A small image classifier, trained from scratch.
Model: 11M parameters, arch swin, moe top_k.
Training: 8500 steps, batches of 128, held-out accuracy 95%.
Data: trained on drawings of small networks of dots and links, 97500 training examples, 11.2 epochs.
Rows from block 7 of a small image classifier, named by matrix and row number. Rows with one number within an expert belong to one neuron, the router's apart. Each number is 500 + 40 x the weight over its row's rms, rounded and kept within 0 to 999. All counts start at 0. Numbers have three digits each.
Before each expert's rows are labels from the 100 images, of 14976, where the router gives the expert most weight on average: "top examples" is what is common among them. Only what is clearly more common there than usual is listed. The data: drawings of small networks of dots and links.
# router: router (model.blocks.7.mlp.router.weight, 8x384, trained with AdamW), inputs 0-63
# up: expert up (model.blocks.7.mlp.up, 8x384x384), inputs 0-63
# down: expert down (model.blocks.7.mlp.down, 8x384x384, transposed), outputs 0-63

# expert 1
top examples: five dots
router.1:491445415481504549516536559529543544478525570566520545456493510533475483498469528486487508481517502528488481524495467487530552482497442453459459513435490446451487520492516559515575432471552469
up.0:547503527508510477512415408478479541433437561498468454542467469541506534489483475474509509423594500464486476529468440513541548491513545508466502428548509531498443465497554506586483460584494569
down.0:468572553474565478503556497565543487507451481512566545481596544534467502542451452457455559535481470526511544509550524480436502541562521526548535565480475479497510512477505381505552533388507497
up.1:538478533561490438449596447427507463483475516490469584568520528581536511480492544530548527546528425494490559482535533423507489450483563527478475449527532476543444533487535498521531536472511458
down.1:510468510526523524534543580571568456444546483548547525505477419520488483506507434502485388494566511521495491553493448427473422487467520484493462414453504518462546533464500541460444538485512440
up.2:441504468573467558539473483462497532449533522420511457486481499485497525524476518596585474534496425493507489477599510503441556457399531501480537531607541472474512544505430441475423388518553550
down.2:524499492515566479584487452536500497460503501540495463535513468466505544506436485462505533484495449537513582430479592449502490550525529510479429484509510509517518473432470494539561540470466490
up.3:539441466552499508466471424437524566473540568564468436485507501554488548448476435552526545536479489511496534479554507429464482544496495595477509499554497518494531471541519540472451495468519522
down.3:584464559551405451557500474403469547534463471506526444500575442459505476464496519474478449561501531490490509525557510514555509445479488499530515557467565490518554540506465480506502493487500478
up.4:459535440566429489477490494453477517470456569486509507451474462500502517428533458422450481489447533484490429453495485559505504467465466531522518513443528443488499470488516490518515479531427486
down.4:525481515459517536494485518486512494484569459542579500481486506495489498605454538460519443459529482532507528486502504464523544508483450475528493483539504475449502537504512495465498473458502458
up.5:523454530474524442473528455576389522496485561450492508413511567553489473494418535510408521481454471458423515555423538529476486409477537587468452493480427534504513496499503488490453528555508499
down.5:496480411585484499563454516473553479463454499565477485506464579494516504522475513526512486504454493561499490446507505463546533532495513552541558479493492537483467522404468451480505483507566516
up.6:519444534508508454464547495512451491460453489486470454456572487505461492493506510538469495514483562548506457461460512542585472484478469475477482476486449522523503458453513486520475574522437499
down.6:506520427586544451451519516427572479479506478483464544531392573476551498511458495527519471458447520464532485555474446489400435586429548557470565516475483470555503513517460492479539532467560500
up.7:546462533545520468459581487486596530498456533505456480515539487532505494533447405445520495541497536531462449469560543443515500540532540540501530508510583519441590494572542470512556514563509532
down.7:498495535533513486586442496494476508525505476584508442532536521493490464441463528530538505540564505504499514487505513589460528523463527485548575610436471540482504532496569459442464544489540548
up.8:518507496516434457543522456488515513449533558472451535469488514450475508493444526431598489544511531531446494526546525480481455538516495610578470540503510500493557544473542465549520476536514508
down.8:503531505510563495479479494484530464596436412495559523512503495496377546479505481541545489497455391505478516509448424518506586520472522481435493562519506528452421514428503532483514547486534496
up.9:489500513466558583484568518536506474483473523497484622493481460443529513493396490534461554525579506475552541504529539547497507596519525524460502481524561478531430512496521491491508512563495464
down.9:510521388541418517571447489451570560607496477512597458558579506556564500477571488479452547490489485489485474522453421485446500478493573564493496517504442508506538477501501543463520474470501475

# expert 3
top examples: grey dots; nine dots
router.3:498509589535512446511418516507474466503465426506497499547441477531497508474490479561429578440459450476538487518480634465487431467515526533544553458527523514542511535486562444501488536483491473
up.0:520444487556507512515516475502523525531507433508534591501525423511468485547551481507493540474480470580568507494506518470524516503499541515464524541511554488472476462433498513477506524446537503
down.0:421509504454533448489489542509520487452543578547447467495469501543523487484428559447497555502501504427533476512534462530470550496487513537479569489509483488454497542511459529446520482551494594
up.1:465529494465489432517558432544490595539475488535448495507544455539518503498512507533487509535529467448498543539427459563542545484512532557477456529505503456520471524514503551460504499490509554
down.1:542514493463490486533506554444465492474392483451436506507551540486483509470509525475541494531500479560483503541517500526518523535460480561559440494560508473469517573541550464542498579522505525
up.2:462488500551489555509481486469491502519497613487504453504509496522548559575479535498501581566514560498464515476457448449489492576498446495534558525488517407409518451538452471469501455532496522
down.2:503432501551530484499567482557482455536496508480446441525448588474493487560513475482460500451526443501584544515459490541519514487502521467510439471432514484520450537522487512470513576498531485
up.3:550485504549525464535577493462536581498463527518520516469479567450541493480499520480535493471461462580479527471547500521515463501496536650505467467499499447527536580566477509525428530426556460
down.3:516539499500498610459458555497481539588515521468457553455534474547548520554431540579507518496505535558491420562515558485502493491511500498515417492494516503471472505512551516510500482470459513
up.4:493539490591482518540512523531585480530528503487514539465428439514463434505436470482451414461556475546473466482549454493429519460473474495487420541461537478606489435494469557486469452525468530
down.4:543511548502505539527497523543511493395503497510529470469451503491486426525488518544491493514510529468475506556453477489551555485491543505436630559491490483483466521558495418456534536521569442
up.5:533501510427499549433507481518579500493493523443438488503494476578485530475452511506542477525528469492520561463551498478458493425568505525430538511553538453539537528542436522462540501434528429
down.5:474473529455500517504538540515528516450510507540550524568523527467583465498454466490545467550449594578525431559507466506483536494513459456542434527450452532445510529509482536464500480518519473
up.6:479503487526564550518559508486512527522536502552440489483516429578537574522518564503557529453484461473503424438505416442559589463495517501469522428640521428500528510546462506481536458454450520
down.6:531497515569543466536545464477482519378558546593496454506504497512503530511505475472475523493489501440519485529469465522464474520500419533521527571440582437484440565512472472457563548467476527
up.7:557553536413476549436514543527521528502529497457480565421486482464519587520444485513470526503485488474566460521506516500482537528503496518501537540499426495497482500489502500459448468512451504
down.7:557441507490463457552516526490531463497556474548491524447564517504540468487524497519460534510497550482455488473451562567528567440455512425512527513470477515465489576501472554557493529525481514
up.8:549451486517560574516462478512518482459541523466433505459623567503463509496512478583523507482475496507485531480413431541490474509459504543479497458520434517569506517599399457571473541522542542
down.8:428546502529540566465514539502505557465446499515508535555455471562487461456480561485519443447479546479564482557538472490463515523589499375527510512499524473556488553460451527506543470449497496
up.9:469469501477425460494445446539489471436515448480595522569485574460504487509440569555518533505484530504495446489517464561479544497466495418541503469486444553424530505439496540521477532518499449
down.9:468487558522559538490535531460564436546445492472510522520437458459513567578489479502450485530536430478509511504492530432432544446479531533451476487515483481545451534526526494490532531530529475

# expert 2
top examples: complete
router.2:527452538457452545529571529443528486498463627575547496427531490485562463545496467457564467530500443460475525492497438527441536546438516437468457454453525496457548524488523458491578383444442515
up.0:547440486416569526497518449562473483535514516535575482388505574546537533456543518420534505511515465478490450464547563502439482555492529460495546520565494483525525513551456486421441480531532521
down.0:508462447425510510533576479453477558469443513503549537493567466468465466465480509471493532459509530535528443495505473525522530546517542544525534548498498497442520463468503522473532519478523519
up.1:532518454505547468506510479495520625473484543588489418502478490529563483515529540494498562573536595548522526511476537492465531476487498486461494457500475527506558473455526494431455432496500394
down.1:433561463441484502502463543514528397471456465478426516480498505466434545532506515524451482471433497430497458511458519433482497554561521459494493536537444509508406545534517598523497497453489530
up.2:523479503529499496574457467486467505559543483441567493469563530485520469492501497489447477496468527398484440459506518470476520516439503553488469531478560511569527470564547465602509440483440440
down.2:481431498563449503464406575494431527452543449507448571509419431538500478442464468500524445475460512605480586515443467521540418487468508470581507503497520505425489465464375571457541558496586445
up.3:457460548525448509552546486458541505450499517497545514433445551449469489447430514465543485467535482461487514498515520509469450493465531510484486474565550465517467528551523475453532519463497492
down.3:494451445596550487527497476533485488563527474501522489537449420567550504518438410566505522490554595504514520392508540435518500479522502509512563521470535463527492495529525543464530574532475537
up.4:480447525490530486463451518549467519455470559499451518576513442515455492523457488460472491522506574548525452556534449509497495529520409504498519537556473487551493569470535560505521539441560471
down.4:469515506471479466517552538466503521538500532489491423533477551379488475469492464493435500517441464471523506491534593527533439515509468511498458499507547522379572517559509508557512550614512454
up.5:523533491449545453481485450479498511546502519528433576529389525486465486531427504516512489502534554527542531499520456454550504526483543451503530499491545469508483494569504396522503465526492503
down.5:461503455548462495530543543478488517476492486461498485493588476472449531495508518439495445545464578484497509526480465494458480508534484497523499556506518480475501516467511572447486563494522559
up.6:520548529455561528525464479534486531510522437492595437411603532519539487481535481553497515547538467467532524568508553529530471559508455529544451474529420485539561567529515592545569567520525531
down.6:510489453496475555526516421516492465509514569551435559522489523488467532482516509514511504533485522480514486513494466495522555475512515480489531471436474468506509490484564508494526532520540569
up.7:471467478559480484507560561521510462467577519439513515462478433557447588499488475466510474500558452488485568492492566488447473475416495570512536523521468483439501478562478490525614487490504520
down.7:516440498529465453486543560536471533466508499520546472531462570551520510502530448488537476479507470440502536556468479492454489513513533485523542433560554446569490498558423579461550608473517543
up.8:471488491562604527468516573521491565558523475514598491495393430513456504536512496512526467491479473484452500571506565517550527530462496462466491480474472557466491544510519465504484464509456508
down.8:552452478469500529471492537480570433500455394503430459509543577524463508504509465454479538463463465507511432456505485512459464497489453408471489528503455445469473476500509536506484522541487491
up.9:508430486508440495546508534468591557470509503481492463459452510479447564487404537507516503505497443466471515495507508560503443570521558457472463505467495491528481429566431490469513476540481514
down.9:514520542433459571419526553504489516497531507503491493487565565412564452411540514528448510469522492484518474434515504496480443491465482499522497487559518528496401514508505557575485486464491458

# expert 6
top examples: nine dots; red dots
router.6:391503472439571446504491519566432546590517414447441447522521448581439478459532593494538480561541546451478465508476506544529502447528527549482507498559463461540468478523449506471476558531495537
up.0:454427506508467497486443563518514508447474488482468517470487427565494532485584456444465496424503500528497513514512423534502456519539529518515509493508519501441443427467552498497535537491511434
down.0:523555448484543486520478563452532503422503443459565538505502456476526473521523521549481488532475571500485533522475409519396511446542507456500449494468463532536545504515490554497495510483505521
up.1:508437542551502504485550468524505500456518497511522525526507459472467548517524480483504485470531521524478444525514512500529513469502446552535464488516517423518522409466466449493550487438507494
down.1:537506440502601487494484558481532522506506541516480503514495484510520507496512554454512551502475556496570464489435499491492542559474493442499504515488433584537443474499438448501474445456506473
up.2:474529542530495509500495511499434588498546483459503427556513413555510541472530494481456485440581460510538527537443476461500514432516452463555477501498552474555575434453492461493495532470530519
down.2:461440482524499542470457543489515508526417466466503499558529549491571584515490373539413444513491543526527555497490554569527531456490457533545434531468424509503539477515518534521518483482462563
up.3:500535525598500491434440500531465483474515508502412505519522586498533472459463545515470489536457531460495502525496524498444541574538504521467478496489498525562519533517438498497489422454511472
down.3:484559519496455513516449503496542446578487450505523420593448453486486528523455502512457464475533468442520478455531509492502528480504427536588444456494518452457528477484522515561445441519515466
up.4:457526466485511523537517549534492532447629534454508461502453579524507544547487526467413523475566504517548497554517462503476443508559488587434541440563545434494557500498479557557530478502465543
down.4:530483489388498464553445460498496496499437459541505503436486474548486454564529471530548541516496528511469551535525466421449464431508521487573517540570544499542590494529499465455505473476460513
up.5:575447499513545462417498469550562568482514496481448467440510473581575455491449492476538501506475497443556515533425444557474513574489540447484516540484430560515554503501515518544441467503439544
down.5:472524510557464548497469483465531428484566431426472567546458478503510477445581491526432449529549481512455517523448549474426477539493508492575515546556547472530449528555453538466513464548393487
up.6:534492505451511455450506532557510562503502504524523478498488394497493480579456540486526536550428553477488400460475538481497463483482432496483497465517478595475555548552457524462537526560484599
down.6:479510459539488532531556512490430539507525515443542543517452514413445468480546455549494524472413466447478494565539502489582436499516580498518463547456507492596520552599491447480512513577404469
up.7:536473486489408473473482458538570489476579452481521502451520464519412495459412509464502555482539530457570486599573452548516492534561541476478438459472543515522444463455470512576471559430524488
down.7:429549467566462481570468558462543502523490518552532573452454543564538530562471546466518492536562462495483534473482590516547486466544469488550465452478467491497550507493518508489510487517505489
up.8:527486456515540517506593537496499512520512447493424548453473450514591495490556493450524487520475605516489510477455549496482550440520434557548531511483477479556539476463475454506487439447500544
down.8:464553565570464530504437485505482506512587501519508439594427538506514543510526456533526465473536497507497522467565515477494490427432498456451476516518480445484481457504473461516462508511563471
up.9:473496468551507453492486512406504487531449472515513488481525506509423530489479522502543485507590569451529518466532493561544480461532557490498507423530496479421504510462511458494452540452582571
down.9:448475502555490481528448572584513424468486563420463483502489499466552435487511442462505504483507457583503508498456445437490486583478466485530466484534463530506490486573479477529457462502587502